A small contrastive image-text model, trained from scratch: 195000 training examples.
Rows from block 5 of the text encoder of a small contrastive image-text model, named by matrix and row number. Rows with one number belong to one neuron. Each number is 200 + 20 x the weight over its row's rms, rounded and kept within 0 to 999. All counts start at 0.
After each neuron's rows are labels from the 100 texts, of 14976, where the neuron reaches its highest value: "fires on" is the input token at the peak. Only what is clearly more common there than usual is listed. The data: made-up ball-and-stick molecule models.
# fc1: MLP up (text_encoder.blocks.5.mlp.fc1.weight, 384x128), inputs 0-127
# fc2: MLP down (text_encoder.blocks.5.mlp.fc2.weight, 128x384, transposed), outputs 0-127

fc1.199,204,217,177,185,185,160,209,184,220,183,234,189,204,224,206,168,187,208,194,223,156,218,193,171,218,223,193,199,174,207,193,192,170,190,226,228,169,182,194,201,215,196,186,168,210,215,209,230,170,233,181,241,221,218,201,193,217,222,195,207,198,201,194,172,174,178,205,201,222,188,193,200,164,198,214,212,233,211,196,197,235,185,208,207,175,205,216,208,175,203,210,219,207,228,175,177,194,224,227,205,184,222,192,191,184,186,171,197,191,225,178,181,191,151,172,237,183,188,206,204,202,182,229,190,145,221,182,200
fc2.199,188,186,186,211,175,203,203,220,207,179,215,160,157,195,167,217,209,207,201,191,166,211,195,212,151,210,199,187,196,200,230,242,205,169,191,172,198,230,207,204,208,193,222,192,205,198,172,207,207,218,220,217,220,206,155,196,184,190,181,223,192,200,198,208,215,222,211,218,201,155,209,206,222,225,178,213,185,211,219,191,212,186,215,201,167,183,190,208,243,221,145,192,203,202,186,190,198,236,161,247,178,211,214,203,201,199,213,211,200,207,207,210,231,211,186,150,199,226,191,184,197,180,200,222,246,202,197,196
fires on: "green"

fc1.147,203,199,191,169,178,184,196,179,223,203,183,164,179,198,173,203,201,211,197,204,178,180,166,196,150,184,210,194,193,207,212,182,189,201,219,201,189,178,197,186,219,162,197,190,156,266,170,220,228,180,169,196,192,202,177,173,237,223,225,194,198,187,206,182,179,167,197,167,190,204,206,192,225,213,167,187,212,193,204,180,229,190,217,186,205,226,206,177,179,224,233,177,226,192,222,218,178,181,176,214,196,213,187,194,231,171,180,182,205,198,188,198,217,215,197,226,218,229,188,208,193,207,192,175,179,183,221,232
fc2.147,217,169,188,205,202,196,195,182,209,196,227,195,218,213,222,202,234,201,232,221,189,245,188,194,236,201,197,201,224,217,159,194,221,209,174,183,183,201,187,188,189,223,201,219,243,178,203,228,201,201,198,183,218,199,174,255,190,228,194,195,172,214,193,212,206,224,173,165,195,213,174,188,162,189,224,180,185,205,186,213,235,214,194,188,203,182,222,237,188,186,195,211,200,216,184,178,220,177,225,229,232,195,161,219,199,180,187,200,192,195,197,203,187,177,179,192,242,188,195,205,195,170,222,216,168,164,219,177
fires on: "red"

fc1.361,201,221,206,226,200,178,186,192,174,171,198,181,221,207,201,176,217,185,235,200,195,173,213,197,163,201,205,165,225,178,251,189,232,189,245,167,199,195,199,210,169,212,193,250,203,217,167,213,178,237,196,204,210,227,202,219,191,252,197,182,161,190,243,221,201,197,191,209,207,201,197,206,187,182,191,181,177,232,225,200,218,166,196,189,175,184,211,224,218,196,202,223,189,209,217,213,212,204,210,175,163,213,180,213,201,208,218,223,202,167,187,182,177,185,210,196,202,196,186,174,235,181,201,195,216,187,179,194
fc2.361,213,211,190,201,170,191,208,194,189,212,197,179,178,201,208,206,190,174,173,219,209,227,221,235,214,199,211,207,166,239,194,161,183,235,176,225,172,246,200,183,223,176,193,213,183,196,197,203,200,153,200,195,187,186,192,210,229,185,217,223,212,201,188,165,200,198,181,193,221,219,184,205,200,214,193,210,212,206,153,209,205,204,207,214,247,192,183,176,201,203,193,212,203,172,182,196,177,200,200,181,215,236,235,180,225,208,209,195,177,232,218,178,192,171,151,174,208,232,247,224,172,194,218,185,188,201,211,189
fires on: "yellow"

fc1.210,211,185,187,171,179,205,220,173,198,188,212,190,223,203,177,179,178,197,217,209,215,194,200,185,186,203,221,224,237,192,203,232,161,169,229,215,202,186,191,198,222,209,188,221,160,194,172,223,174,214,184,228,240,196,234,199,183,211,222,185,231,202,193,214,191,183,174,174,218,197,182,166,196,201,171,198,221,214,169,219,206,223,162,217,145,178,219,187,199,216,236,190,226,183,200,219,198,200,217,220,151,193,208,215,202,200,216,218,191,222,205,182,236,184,201,193,236,226,198,222,222,205,219,190,197,194,227,196
fc2.210,208,201,186,241,227,208,169,233,185,198,190,232,182,196,185,220,177,188,183,194,193,187,178,186,217,209,201,194,191,170,243,182,200,225,179,191,223,213,231,189,188,204,214,182,260,213,217,195,186,175,232,197,187,218,125,210,197,179,183,202,175,223,208,191,224,229,204,212,183,207,193,222,222,190,199,181,179,222,193,205,179,209,227,188,233,190,188,236,202,153,176,190,198,221,227,201,230,219,203,215,232,191,166,188,197,205,218,197,213,204,182,200,198,198,198,180,182,211,214,211,178,188,200,197,223,180,175,203
fires on: ","

fc1.365,188,208,191,209,180,158,214,189,196,206,206,161,200,215,204,193,198,174,228,167,198,202,219,192,189,176,185,203,194,232,193,207,203,232,218,194,175,197,215,189,210,218,182,206,203,213,176,196,156,222,164,204,207,187,185,211,221,192,197,217,225,166,221,214,202,188,213,168,199,172,188,183,190,239,182,191,245,200,188,190,145,214,194,190,206,215,199,178,176,197,216,188,187,172,204,237,166,178,214,218,169,192,253,158,169,175,225,213,186,225,192,159,202,171,196,199,219,187,183,215,202,179,209,184,184,198,200,211
fc2.365,241,212,229,211,232,187,201,200,175,201,215,227,214,206,168,194,174,201,199,177,216,217,223,201,189,190,176,204,222,220,211,208,206,222,193,165,217,199,201,187,160,188,223,208,205,181,215,222,185,172,208,230,199,200,177,179,194,227,198,191,221,196,186,174,213,200,195,223,205,210,162,186,204,179,194,159,210,185,224,204,219,219,199,197,196,168,184,200,223,193,181,196,183,202,200,141,224,223,227,215,169,180,173,198,226,189,208,206,162,219,178,189,204,211,252,204,176,174,247,235,193,198,187,191,190,180,172,184
fires on: "green"

fc1.335,189,158,169,228,174,216,208,230,186,203,173,158,163,185,194,215,206,176,205,188,167,171,179,187,164,215,206,178,215,223,206,206,174,163,197,197,224,167,196,188,187,184,187,206,191,208,193,251,230,182,208,222,219,217,185,196,199,213,194,212,183,206,198,173,223,213,207,226,195,197,188,208,212,197,215,220,187,201,197,185,207,145,209,210,178,162,212,189,169,171,220,190,204,236,209,206,209,194,198,208,190,218,218,208,201,184,195,203,232,232,193,205,216,174,199,185,174,215,204,156,191,213,180,174,173,231,209,168
fc2.335,213,195,204,179,251,184,222,165,224,205,208,235,228,224,219,188,177,179,217,188,195,193,207,186,176,184,183,223,206,223,190,171,210,227,199,219,176,232,150,207,211,209,220,211,211,187,231,176,163,222,167,170,203,196,214,163,189,186,159,208,243,221,202,217,192,201,217,183,217,216,205,198,155,231,192,199,201,180,204,191,203,222,179,185,205,201,190,197,185,226,192,207,197,164,196,172,170,207,192,178,200,177,199,175,154,221,217,189,170,192,211,204,205,197,206,222,208,202,209,223,195,178,215,212,235,203,199,212
fires on: "red"

fc1.154,187,216,198,194,207,206,189,198,191,167,187,180,152,201,197,201,187,201,171,237,202,225,194,195,189,224,214,189,175,218,223,192,189,207,182,225,205,219,211,189,245,230,178,203,199,183,185,182,186,173,191,228,229,221,174,185,193,221,235,185,175,142,205,208,215,173,234,168,185,197,223,185,173,213,222,175,204,229,206,207,181,170,248,202,164,176,158,225,182,205,218,224,195,221,217,201,200,197,209,191,199,189,200,206,216,194,163,224,193,216,192,188,205,161,204,185,186,204,207,203,170,204,229,214,219,212,222,201
fc2.154,174,168,192,217,200,210,219,234,219,229,208,192,207,197,183,227,202,211,227,179,199,156,215,211,176,223,184,172,210,182,204,192,221,203,209,176,204,214,171,211,154,200,205,207,219,235,214,173,203,212,190,160,187,189,177,214,243,192,190,255,204,215,181,202,217,209,167,186,233,214,169,230,193,211,198,190,177,208,185,192,231,188,174,211,211,218,228,214,186,203,211,223,200,221,149,216,181,202,222,220,199,167,224,215,188,199,212,156,219,199,210,206,183,210,180,232,196,207,197,173,207,199,165,192,208,201,191,201
fires on: "green"; "purple"

fc1.119,208,204,177,174,203,203,199,178,208,178,187,174,189,192,191,144,223,176,182,164,213,230,170,189,183,180,188,178,203,187,223,196,169,216,212,185,189,198,176,187,197,230,206,209,195,213,185,191,208,200,177,235,199,229,165,218,209,206,224,196,227,196,184,213,176,233,175,189,220,219,173,194,221,230,186,217,202,230,181,200,234,186,199,203,186,171,189,228,195,241,202,210,208,184,194,205,212,238,212,194,174,207,217,207,173,208,170,207,188,204,200,182,162,140,178,208,212,187,218,186,195,227,190,164,199,164,188,187
fc2.119,169,203,197,217,201,177,194,195,167,224,214,222,243,218,237,238,211,252,240,227,177,215,208,213,191,219,187,194,223,179,192,189,211,223,224,205,201,190,161,207,193,214,201,219,201,205,185,188,199,212,220,169,192,189,227,184,201,189,207,212,173,191,212,206,191,193,201,173,238,158,220,195,186,189,209,171,158,185,200,176,166,168,189,228,209,200,203,184,179,159,207,163,218,221,173,186,201,180,216,215,232,207,206,193,189,179,199,209,201,213,164,180,209,203,205,215,194,216,191,236,198,175,187,214,202,240,197,209
fires on: "white"

fc1.352,217,166,198,213,203,193,207,233,183,174,160,232,236,195,201,197,220,220,194,171,224,179,188,207,193,204,212,188,210,188,202,212,218,215,205,221,171,219,138,183,191,221,195,194,227,224,193,182,191,219,182,186,237,190,203,224,218,204,192,232,206,185,177,180,208,177,172,165,169,215,206,213,208,207,196,253,199,214,205,191,190,184,201,187,151,190,202,173,190,177,195,230,208,184,183,203,156,192,199,231,207,224,236,222,222,202,197,184,209,232,162,214,218,171,190,216,202,182,191,187,183,208,187,192,190,215,197,224
fc2.352,209,216,194,189,237,173,194,153,190,201,227,186,173,214,182,194,202,184,189,209,204,224,242,220,226,184,177,244,199,205,222,169,197,186,190,203,198,190,197,193,206,200,181,198,163,181,172,197,231,179,211,222,196,194,200,165,185,221,222,206,152,205,216,187,214,214,215,204,240,184,161,197,214,208,199,164,214,183,184,208,227,216,177,204,246,192,218,220,206,202,244,188,202,218,239,174,217,212,177,222,175,213,198,192,207,182,178,191,209,203,214,181,197,205,236,170,195,225,198,213,169,199,212,228,196,216,171,186
fires on: ","; "and"

fc1.49,198,223,152,197,217,193,231,217,192,210,203,190,170,219,197,197,185,162,176,210,185,192,176,194,168,214,222,221,189,203,220,234,195,196,216,223,180,242,177,212,180,224,236,243,185,197,153,218,194,220,197,201,234,217,190,220,220,170,226,202,221,210,215,180,175,200,229,185,203,204,219,206,190,207,161,224,184,229,177,177,199,168,203,188,210,173,174,206,235,219,190,179,217,199,192,219,229,216,204,213,226,189,199,206,185,239,198,219,172,198,186,164,177,176,219,204,203,221,212,173,192,205,196,211,201,207,216,216
fc2.49,211,191,202,198,216,228,166,145,200,193,185,218,234,216,232,197,175,202,211,204,217,251,230,196,201,169,164,202,182,205,206,199,219,198,190,166,177,183,229,175,185,192,207,208,195,223,183,216,203,185,191,174,183,178,210,227,206,214,224,175,185,185,209,212,223,214,179,203,230,142,200,199,213,186,220,171,214,184,207,224,197,206,234,180,221,215,214,228,190,150,229,182,184,230,166,229,179,182,203,192,195,227,197,177,218,183,199,194,199,168,226,200,209,177,193,198,186,179,202,184,179,191,190,206,184,198,194,214
fires on: "white"

fc1.354,189,181,207,211,187,196,192,180,196,177,219,162,197,203,168,227,188,185,216,180,170,199,170,182,182,201,212,199,174,245,173,184,218,225,210,213,151,188,179,206,179,244,189,197,205,201,242,206,161,200,224,233,166,185,232,202,226,229,180,226,185,192,223,204,181,230,195,186,215,216,200,203,227,223,181,210,215,212,192,167,194,200,199,211,233,203,190,186,195,217,213,212,202,214,238,232,178,179,170,214,209,182,210,214,157,191,192,219,164,226,205,192,190,202,186,199,172,199,190,199,187,191,206,187,219,232,215,185
fc2.354,202,233,161,196,199,218,162,210,209,214,195,226,227,162,228,186,202,213,191,200,204,233,189,238,221,193,202,186,202,177,219,209,174,202,194,191,220,195,202,175,193,171,199,186,248,197,165,210,218,241,206,184,209,201,185,217,182,219,225,178,218,218,196,223,200,201,188,211,185,173,187,224,207,172,258,187,203,239,235,229,218,198,206,205,165,196,211,198,217,176,180,181,180,204,187,165,190,226,190,198,216,197,160,172,194,221,210,200,206,173,187,241,201,205,201,214,211,175,225,170,206,205,208,190,187,192,181,181
fires on: "grey"

fc1.264,189,167,187,196,193,177,197,176,162,167,215,192,199,172,165,183,180,238,229,169,207,222,180,186,153,221,169,212,192,186,230,171,202,225,215,207,183,233,208,194,226,240,215,176,210,216,211,208,182,229,213,209,208,198,191,235,214,235,214,225,217,155,210,198,181,241,225,186,204,207,187,246,217,170,189,187,195,189,204,178,176,179,200,223,172,202,188,206,198,206,180,200,205,212,183,230,206,209,190,204,214,173,195,193,199,204,178,174,220,191,210,209,176,201,232,181,203,221,187,190,216,183,222,214,213,200,216,175
fc2.264,184,237,219,198,211,222,181,182,186,206,212,211,203,202,215,206,206,157,211,225,180,206,190,206,237,203,217,166,195,229,180,217,214,208,183,209,159,196,182,220,215,181,176,217,207,198,208,207,185,191,197,198,232,188,201,210,181,158,204,190,182,239,194,199,210,174,185,177,205,172,173,151,187,215,237,179,208,215,200,228,219,218,217,212,210,195,206,181,163,174,202,237,209,206,184,188,213,192,249,154,200,207,201,212,203,220,227,171,179,191,205,203,216,223,164,216,179,177,196,222,185,226,232,199,204,192,159,209
fires on: "white"

fc1.151,187,236,186,192,198,193,194,192,202,163,213,171,220,219,216,206,183,209,207,218,163,208,202,205,171,205,216,172,193,158,217,196,164,210,187,200,205,221,197,208,181,210,229,223,190,181,196,197,185,186,163,180,227,150,176,209,198,195,203,229,187,201,236,203,191,200,200,201,220,199,166,184,174,188,163,176,175,229,180,203,177,218,181,198,160,196,214,179,191,145,217,185,209,218,226,204,216,232,169,235,206,203,206,203,221,200,210,172,214,201,209,223,207,237,215,163,195,225,190,204,226,218,190,211,232,187,181,211
fc2.151,203,188,186,219,202,199,216,201,176,239,186,215,187,191,187,217,218,208,177,183,224,197,185,189,194,208,178,224,218,244,179,191,227,192,209,182,185,168,200,194,237,192,152,173,224,221,191,215,188,209,229,231,179,234,210,198,197,197,186,152,226,188,191,193,217,210,213,189,188,182,227,201,213,199,209,234,236,171,204,223,191,171,226,182,220,181,183,211,205,245,234,222,180,188,201,220,182,176,212,183,195,174,217,212,146,201,185,219,203,204,190,207,189,180,187,253,190,189,206,191,171,193,201,177,193,219,208,204
fires on: "white"

fc1.23,160,155,194,166,176,215,215,208,184,212,205,191,202,183,193,208,211,230,207,196,174,192,158,197,155,159,206,192,180,191,192,188,204,193,174,223,156,210,187,225,228,203,205,230,215,232,220,206,194,220,190,181,190,181,229,169,197,205,216,187,176,227,218,197,172,224,228,188,200,214,191,189,222,175,200,198,217,247,229,191,220,193,193,229,174,179,236,194,199,189,195,221,241,223,194,173,168,198,193,171,185,186,215,189,195,205,173,204,206,188,185,215,162,159,182,215,213,196,191,197,211,216,193,190,195,213,216,195
fc2.23,194,214,197,200,189,213,185,204,196,185,203,169,196,204,226,204,178,184,217,220,202,192,204,184,173,181,205,209,224,176,185,228,153,224,201,202,230,236,237,190,228,185,185,197,191,188,200,231,203,185,207,206,198,212,203,196,205,214,192,201,206,181,227,226,189,218,172,185,211,166,226,222,193,258,205,196,224,243,228,234,197,176,170,206,191,204,179,193,220,185,212,152,159,194,202,209,198,185,212,154,185,205,186,223,201,222,206,202,177,195,218,225,197,219,176,188,201,211,185,197,182,170,230,182,222,165,156,213
fires on: "white"

fc1.148,196,202,208,203,220,199,217,204,196,163,185,210,191,211,176,166,237,214,225,202,176,204,182,166,190,225,167,206,193,185,132,173,187,207,198,175,206,193,207,196,221,208,212,204,213,193,214,203,189,201,196,191,234,162,205,212,206,242,198,220,232,175,189,193,199,182,220,222,231,174,216,197,189,195,191,191,194,243,189,195,242,194,207,226,184,197,215,244,176,195,214,178,219,209,195,211,168,220,199,161,170,238,164,196,208,202,208,210,186,229,217,192,196,168,184,175,198,204,177,190,202,167,205,177,194,185,212,234
fc2.148,213,207,179,178,160,168,179,228,206,198,175,173,221,181,220,210,206,208,186,162,228,162,180,220,190,186,154,201,218,195,209,209,210,211,201,213,176,236,186,206,203,181,191,216,197,207,173,183,169,187,213,202,244,233,167,195,209,149,230,251,211,191,189,201,204,191,207,189,201,182,222,205,210,220,191,180,216,185,196,190,189,224,179,175,189,228,201,188,182,207,194,212,198,195,198,172,207,179,205,194,206,164,237,188,172,215,170,215,239,203,199,202,202,231,227,215,219,201,231,222,218,195,164,208,196,199,207,186
fires on: "green"; "blue"

fc1.339,191,211,200,204,170,213,223,222,199,158,152,206,238,179,183,191,154,207,207,171,216,164,179,229,208,185,201,199,220,222,215,186,229,242,229,203,195,227,175,172,189,216,199,224,161,213,205,200,207,207,196,188,201,189,228,241,192,212,187,211,186,183,173,209,198,213,169,210,181,214,191,224,198,220,232,231,181,200,208,178,209,167,185,235,157,180,182,209,184,195,194,202,190,238,212,209,189,178,221,186,217,213,194,200,233,202,206,191,231,208,194,209,203,202,179,189,223,194,197,160,207,172,185,216,178,185,184,206
fc2.339,195,180,193,214,233,174,183,189,196,209,260,179,162,206,166,197,221,183,191,221,169,231,212,180,191,214,201,182,191,186,210,188,195,177,198,174,181,192,200,218,204,196,170,182,218,207,221,209,201,186,163,212,191,225,168,177,216,211,219,194,186,194,222,195,201,205,254,185,220,196,207,211,217,178,192,161,195,181,179,201,210,205,202,190,211,211,254,191,226,205,203,233,185,183,180,202,221,227,171,222,185,182,203,206,195,189,208,182,196,207,207,177,215,173,212,197,175,197,173,257,178,229,168,226,215,212,196,180
fires on: ","; "and"

fc1.40,167,206,204,208,171,170,199,219,177,204,175,170,217,175,207,200,183,192,214,181,173,187,183,187,170,216,184,196,231,201,229,184,163,191,207,195,226,215,188,188,172,155,188,188,198,182,178,216,182,210,187,255,209,199,214,202,195,185,252,179,193,196,202,190,187,228,226,169,223,170,190,195,211,223,169,184,220,184,188,177,183,184,201,204,193,199,180,222,215,212,155,194,212,207,172,215,204,253,210,211,219,194,189,205,228,192,167,170,174,206,196,209,167,197,181,226,205,221,185,211,182,210,188,201,189,197,186,167
fc2.40,247,192,207,209,223,218,198,215,209,197,225,234,206,226,205,214,217,208,214,216,240,211,211,206,218,187,213,209,191,189,172,201,216,196,197,224,170,204,231,222,221,238,198,211,197,204,225,206,207,193,227,135,194,187,185,182,212,202,149,234,212,194,180,204,225,168,190,214,204,212,198,205,174,165,208,202,185,208,197,227,191,215,214,211,169,219,193,173,169,194,230,190,199,167,236,196,195,143,188,208,182,208,203,198,175,215,213,224,199,194,191,189,229,178,230,168,200,183,208,199,217,213,190,186,197,242,214,211
fires on: "yellow"

fc1.42,168,192,210,198,216,181,214,204,184,207,201,171,194,192,179,196,219,209,218,177,196,217,215,176,185,196,186,179,187,220,160,213,215,200,180,229,201,192,190,187,208,203,207,259,167,201,197,201,216,198,190,176,230,208,182,181,199,203,157,170,186,193,251,205,193,219,198,206,197,213,178,208,185,230,194,204,223,200,227,175,191,196,206,194,228,229,242,233,174,224,173,225,181,197,190,192,189,174,179,216,225,209,212,213,189,226,217,164,187,218,216,211,186,191,183,214,225,183,226,166,211,192,171,192,180,217,255,168
fc2.42,197,204,161,194,178,172,188,193,202,160,145,253,234,230,226,225,186,151,186,202,211,214,194,198,222,198,186,193,226,188,213,188,232,226,215,190,185,183,195,239,214,201,178,230,225,191,203,237,177,218,177,182,195,172,206,211,194,205,191,211,199,219,195,185,198,191,213,195,165,188,206,177,213,175,200,230,186,191,214,246,173,163,220,198,203,178,198,192,194,206,211,180,210,206,224,198,174,195,197,199,199,206,181,197,227,193,182,196,174,216,167,192,245,205,191,216,195,194,195,227,226,195,227,225,199,182,190,219
fires on: ","

fc1.86,174,225,198,242,200,222,218,186,194,204,229,163,169,165,213,177,237,182,186,188,204,219,215,194,194,195,170,206,160,169,179,224,192,216,217,174,191,197,174,187,219,196,199,195,190,215,213,198,215,207,206,204,173,254,179,181,225,210,220,213,220,201,203,210,179,209,192,178,155,204,198,195,192,190,198,220,222,193,201,202,212,151,212,219,193,201,235,172,172,209,187,204,160,198,198,231,179,215,208,221,208,153,176,170,185,214,184,205,211,210,186,194,204,196,197,233,201,204,153,183,197,229,219,195,200,203,182,226
fc2.86,184,171,196,168,200,225,183,231,196,208,211,202,203,177,178,248,159,213,207,202,210,226,219,223,219,209,217,179,195,227,209,198,222,184,215,192,215,222,190,228,209,206,178,173,204,176,170,177,226,209,209,188,206,188,218,203,204,177,175,238,193,199,156,196,215,210,187,201,209,195,200,213,196,222,202,174,193,202,217,156,180,235,197,202,181,207,160,191,204,205,204,200,204,217,177,182,198,211,172,216,191,202,232,204,205,213,198,185,222,181,210,199,218,215,205,145,204,200,202,249,237,151,179,200,228,188,232,170
fires on: "green"

fc1.104,183,160,180,202,180,192,232,192,200,212,170,187,230,206,197,222,204,192,192,226,171,174,210,193,181,183,167,164,210,178,215,185,190,243,260,179,192,205,200,223,190,195,197,204,221,184,239,178,189,181,221,208,191,183,215,196,195,229,204,203,192,223,206,233,190,222,200,196,225,202,210,196,175,218,209,186,201,230,191,165,216,207,210,189,218,197,228,196,197,204,179,185,212,230,237,172,207,198,243,228,199,255,205,208,220,198,181,198,180,217,208,242,169,204,200,167,175,208,178,190,212,190,204,171,211,215,187,196
fc2.104,222,215,184,205,209,186,183,221,219,187,180,206,208,210,179,176,194,199,191,233,170,230,207,207,183,190,207,200,164,196,185,219,255,197,187,204,220,209,180,202,206,235,220,170,199,209,215,221,214,192,189,194,231,174,202,161,215,237,204,170,214,190,223,232,186,205,210,196,202,200,236,178,201,184,175,190,192,232,241,212,192,205,200,209,174,208,184,225,203,209,222,183,227,189,143,218,189,166,172,167,190,186,176,210,196,200,225,180,224,215,187,231,211,200,224,207,212,149,211,233,193,208,208,200,215,199,205,232
fires on: "grey"; "<end>"

fc1.296,197,190,211,199,229,187,182,209,198,219,183,225,188,184,203,182,191,188,167,163,190,205,186,194,192,162,184,192,182,215,189,214,220,190,220,218,163,184,184,221,220,218,181,188,206,231,188,196,206,216,197,211,217,207,198,201,235,195,184,214,193,204,231,173,201,156,216,185,197,191,169,192,207,170,191,166,200,226,206,184,196,202,221,184,162,213,211,192,175,241,221,210,205,135,178,198,216,188,218,190,195,178,200,180,166,253,233,207,198,195,162,210,193,173,196,225,198,206,201,212,184,186,150,183,204,206,215,164
fc2.296,184,222,189,192,183,158,217,203,205,202,207,228,216,251,208,214,203,208,198,222,226,208,198,214,217,222,204,211,232,159,178,162,165,231,191,179,214,229,221,190,195,166,170,214,200,199,214,205,175,204,180,170,195,205,171,196,155,209,230,174,196,213,194,201,152,243,186,169,176,192,232,208,220,195,228,196,208,202,202,201,222,201,183,186,210,213,181,194,221,176,215,179,185,196,189,192,201,234,193,207,204,197,228,193,212,199,213,198,207,180,200,194,186,206,173,163,208,202,169,162,220,183,233,205,193,199,223,233
fires on: "red"

fc1.356,195,187,184,185,211,153,188,181,186,237,220,194,191,223,216,219,195,190,225,187,172,223,190,198,185,197,200,182,199,232,175,223,209,226,212,217,207,239,174,183,186,173,191,205,208,206,210,198,191,188,203,186,172,208,220,182,188,222,172,177,167,215,236,208,170,239,222,160,177,233,200,198,195,213,216,178,209,194,184,181,189,236,176,182,199,222,166,198,167,171,167,227,216,249,223,160,197,200,195,173,215,168,183,195,213,171,215,186,196,224,187,202,213,204,198,206,201,195,170,202,173,199,213,213,195,189,230,195
fc2.356,208,224,209,197,179,218,233,228,203,167,192,197,214,161,195,198,209,227,176,200,208,174,176,202,199,218,181,211,186,163,218,185,179,157,214,191,184,189,218,196,225,226,208,201,187,209,193,189,202,244,167,199,225,210,194,220,181,215,207,197,248,201,195,192,200,149,185,222,197,170,195,217,188,198,194,204,186,205,214,213,202,146,232,222,190,170,220,167,209,208,250,172,190,172,170,231,184,210,190,217,179,244,230,202,167,194,180,189,190,193,208,212,217,199,209,215,191,199,211,182,212,183,199,193,206,225,181,202
fires on: "green"; "purple"

fc1.67,209,240,165,197,198,184,200,217,156,200,206,207,223,211,186,162,170,200,194,184,182,196,182,198,200,221,187,205,186,169,206,194,207,186,224,200,205,214,226,176,213,162,220,203,183,164,162,204,179,215,168,224,226,194,207,173,184,206,184,236,211,213,207,177,219,196,183,182,208,188,187,168,201,194,206,222,197,186,191,190,229,191,194,176,220,191,209,192,219,227,190,204,202,198,181,213,146,182,210,192,225,231,184,225,197,218,154,207,181,178,220,196,229,196,240,198,221,227,201,186,194,167,180,187,199,207,258,201
fc2.67,197,176,181,191,217,196,217,212,202,178,223,227,216,154,183,200,160,202,204,199,182,212,186,211,210,191,214,221,241,214,206,201,208,203,181,197,214,190,192,210,194,210,184,194,223,175,218,213,200,178,222,193,199,195,209,214,208,205,195,186,196,218,174,203,218,211,228,222,163,216,168,201,192,221,151,154,199,174,222,218,153,227,194,216,194,188,206,234,204,204,223,171,174,212,225,180,258,195,187,216,209,213,199,221,194,183,242,206,195,180,187,194,214,205,176,180,207,225,213,239,201,222,242,206,182,207,155,205
fires on: ","; "white"

fc1.68,179,199,192,204,177,215,199,208,178,191,206,201,195,176,151,190,175,181,164,173,179,183,184,203,181,185,172,174,212,195,207,198,209,228,201,219,183,192,188,220,204,207,243,206,197,202,197,198,198,207,153,209,195,171,194,224,212,172,192,192,194,211,204,224,201,209,195,161,215,178,186,186,227,212,208,202,202,230,177,160,189,205,170,170,170,209,228,211,204,165,183,211,227,204,219,208,176,203,198,156,192,192,237,160,201,239,211,196,239,215,164,191,180,201,226,205,219,178,167,173,212,228,168,185,195,219,197,201
fc2.68,231,222,145,201,250,171,228,161,188,225,173,170,206,213,199,210,209,199,226,203,176,224,192,184,162,178,178,200,185,190,218,166,206,216,205,192,179,223,216,218,200,201,221,195,212,201,223,206,195,223,200,180,218,205,183,198,201,218,174,220,182,188,229,213,207,186,227,205,183,198,243,211,172,216,195,183,212,141,198,200,218,219,200,218,224,183,212,182,203,157,188,195,154,194,208,207,191,197,225,194,206,230,213,203,174,225,211,239,180,187,205,211,212,186,213,179,197,180,207,210,167,177,210,186,184,217,200,199
fires on: ","; "and"; "<end>"; "sticks"

fc1.182,207,214,207,226,190,171,204,235,172,185,219,230,189,195,229,185,198,190,175,189,189,164,225,213,180,201,162,203,208,177,182,192,188,158,242,187,189,167,180,178,232,205,193,216,187,168,198,176,161,190,193,197,213,210,208,185,212,182,215,192,212,187,172,178,197,207,188,185,191,197,215,204,187,197,207,213,188,196,226,230,202,164,187,207,175,212,179,212,180,210,216,208,168,199,176,190,192,203,207,198,168,208,225,197,192,183,168,258,220,228,187,216,222,214,186,249,201,166,222,196,227,198,204,177,205,221,243,198
fc2.182,210,172,188,169,240,206,204,155,204,217,155,184,193,216,196,191,201,187,217,197,204,223,182,209,226,162,192,194,192,202,205,200,208,237,170,211,229,261,224,213,185,182,209,182,206,225,183,193,207,200,199,208,193,183,185,200,188,191,217,195,186,200,202,204,190,214,216,203,237,172,173,182,214,206,185,183,186,218,168,179,204,206,187,175,210,176,240,196,221,165,213,199,238,201,226,171,169,217,180,215,205,219,188,175,204,251,195,183,179,199,215,188,184,170,195,151,207,226,191,193,201,204,192,223,189,169,186,216
fires on: "yellow"